{
  "arch": "squeezenet",
  "model": "self-supervised image encoder",
  "dataset": "analogue clock faces",
  "train_examples": 195000,
  "image_size": 32,
  "crop_scale_min": 0.4,
  "horizontal_flip": true,
  "translate": 0.06,
  "rotation_deg": 5,
  "color_jitter": 0.6,
  "method": "simclr",
  "norm": "groupnorm",
  "hidden_act": "relu",
  "weight_standardization": false,
  "depths": [5, 5, 5],
  "kernel_size": 3,
  "stem": "deep",
  "widths": [96, 160, 288],
  "projector_hidden": 512,
  "projector_out": 128,
  "projector_hidden_layers": 1,
  "temperature": 0.1,
  "init": "kaiming_normal",
  "optimizer": "adamw",
  "learning_rate": 0.0037,
  "beta1": 0.9,
  "beta2": 0.99,
  "eps": 1e-06,
  "max_grad_norm": 0.5,
  "gradient_centralization": true,
  "max_steps": 9100,
  "batch_size": 512,
  "epochs": 23.9,
  "lr_schedule": "step",
  "warmup_steps": 910,
  "weight_decay": 0.06
}
Rows from block 7 of a small self-supervised image encoder, named by matrix and row number. Each number is 500 + 50 x the weight over its row's rms, rounded and kept within 0 to 999. All counts start at 0. Numbers have three digits each.
After each channel's rows are labels from the 100 images, of 14848, where the channel reaches its highest value: "responds to" is what is common among them. Only what is clearly more common there than usual is listed. The data: analogue clock faces.
# sq0: squeeze pointwise conv (model.blocks.7.sq.0.weight, 40x160x1x1), inputs 120-159

sq0.16:483432565512435400485512501526522486467506567469442587542606545567481580458397461482561524535466538413413601489465374514
responds to: numerals; hour 2

sq0.30:535435493423439566553646564481435498547493434536530495485510560519568495585473499545485387441574520466456496498456428465
responds to: minute hand past 1; minutes: 5 to 9; hour 4

sq0.5:533447530495555530511560483427437518556395488592416512537495505404550494492450437484494531511577475474543592464558504534
responds to: hour 2

sq0.25:431529467534513448474483453461461437506509496550505507471459469498565465551463528463535516451560464537542537505479562465
responds to: numerals

sq0.11:450549459506522516548471455504489467516539529541541491501541453554502385482420542474450563420522482488517499490513546548
responds to: dark face; hour 2

sq0.35:500444471461539498488506487589420498507480513604423478504436458397476546499432522535556497424547445488607543559510495472
responds to: hour 12

sq0.27:446486436550522562557444583569611515555479439447497456428459540395520442461521463417485553399499434467522506368457563593
responds to: minute hand past 3; minutes: 15 to 19; hour 8; hour 3

sq0.26:587535533497454522542471555358500468458508541521518510580514490537498366532476566456533352548510465551606468452569455414
responds to: dark face; hour 2

sq0.17:438447500573525482488519493526636569445479479420474441482494443585571561475478452467504512497462453467525492428478465476
responds to: hour 11; hour 12

sq0.3:429543694547475499510540463466434466490454484542480483525523532538551544506493497461490582586388545618560543621500529560
responds to: hour 5; minute hand past 2; minutes: 10 to 14

sq0.13:544508486479527513400424557569509524557533552498564505452483513396444330487455497511556500435540505463453449454546595455
responds to: numerals

sq0.15:454460475504513532456441539440595563556532445497511479490578505497394483430441505477550526493492468555439397478483474457
responds to: four ticks

sq0.0:480506555452592506477456456488474610545530466513497594442524476482492532488558408512598521489422480530503509471508451405
responds to: numerals; hour 3

sq0.34:465482487451449570491545512617482517484561473421612439526515514480576561494485472473567474455545458449459580428420454500
responds to: hour 3; minute hand past 10; minutes: 50 to 54; hour 8

sq0.32:509521418517508475488393504539489440571522487511535452511530465465563475604485519463360506509503374508527590485577448500
responds to: dark face

sq0.1:404438565455519517461532536463477531440543492439550534491492497487538485496540426437513457520444501523477522602447492478
responds to: dark face

sq0.29:417418505564552417469419528511498507524551563512546419503556436556553523548460573565516530452547483489481580446464423435
responds to: dark face; hour 12; hour 11; minutes: 15 to 19

sq0.7:419532482492530534507512470524496507502490518455498536571508445490514451430437454477485499566461518463505494538417494472
responds to: numerals; hour 2

sq0.19:458454473542535491612519450488461469500468612454469589457638485431480564433453553548477525468486447481410517548527535561
responds to: four ticks

sq0.36:532578499502504501432560468438541503562615516463473489532477476487568492495454549516482554548560511505458490471456502527
responds to: dark face; minute hand past 7; minutes: 35 to 39

sq0.21:442447462514580441521480499519547467465560491543502497492543494489579593540565475466480521442515437505524532491405497473
responds to: hour 12

sq0.10:510552513355503468518496548454597549365575483441483438381545502573490524506414563539514438457466607593584457576454533415
responds to: dark face; minute hand past 9; minutes: 45 to 49

sq0.22:540502456549415499422553490534476535498527511565546494413424544473484493569476574552510433434582466475473584397545505458
responds to: hour 3; minute hand past 3; minutes: 15 to 19

sq0.24:526536439540482576418450484394561473538538473581420444415426465354539495599570478431457447535547455524522528559536446452
responds to: numerals; minute hand past 9; minutes: 45 to 49; minute hand past 2

sq0.8:510536576497472499505561473505505591494462483526555531437519458492414416469506481525559475470466547512536413515546541496
responds to: numerals

sq0.39:485544483544508439567533519567418597512499345508445549403451524467461515471456525433493481478535463486532451469544442455
responds to: dark face; minute hand past 6; minutes: 30 to 34

sq0.9:506498480426585445468491573561542419463522477506525558562481519376453388527544433441399573506565483477397525519515532579
responds to: minute hand past 9; minutes: 45 to 49; minute hand past 2; minutes: 10 to 14

sq0.28:504520460565574658473451536563581481583598527514536504461548438361598516520489513535442551522501407521523566479486442527
responds to: dark face

sq0.14:493494490486487475482468543503525470442522524469544468493578470476413476475456501465498497440485505523518526469482531484
responds to: hour 12; hour 11

sq0.31:447516619434493453472497557492485489433575527492598537548453511472531500458498507456510533494551503469550545511500604503
responds to: dark face; hour 2; hour 9

sq0.23:486524482514507440607418470508449481563477444527476517464583500489533550510539500558502488466455460486434549466500498511
responds to: dark face; minute hand past 7; minutes: 35 to 39; hour 7

sq0.6:475451427412568543515498522520504550448508489505472487574439462552550553536446452563606426515562555449581593496457494411
responds to: hour 8; hour 2; minute hand past 3; minutes: 15 to 19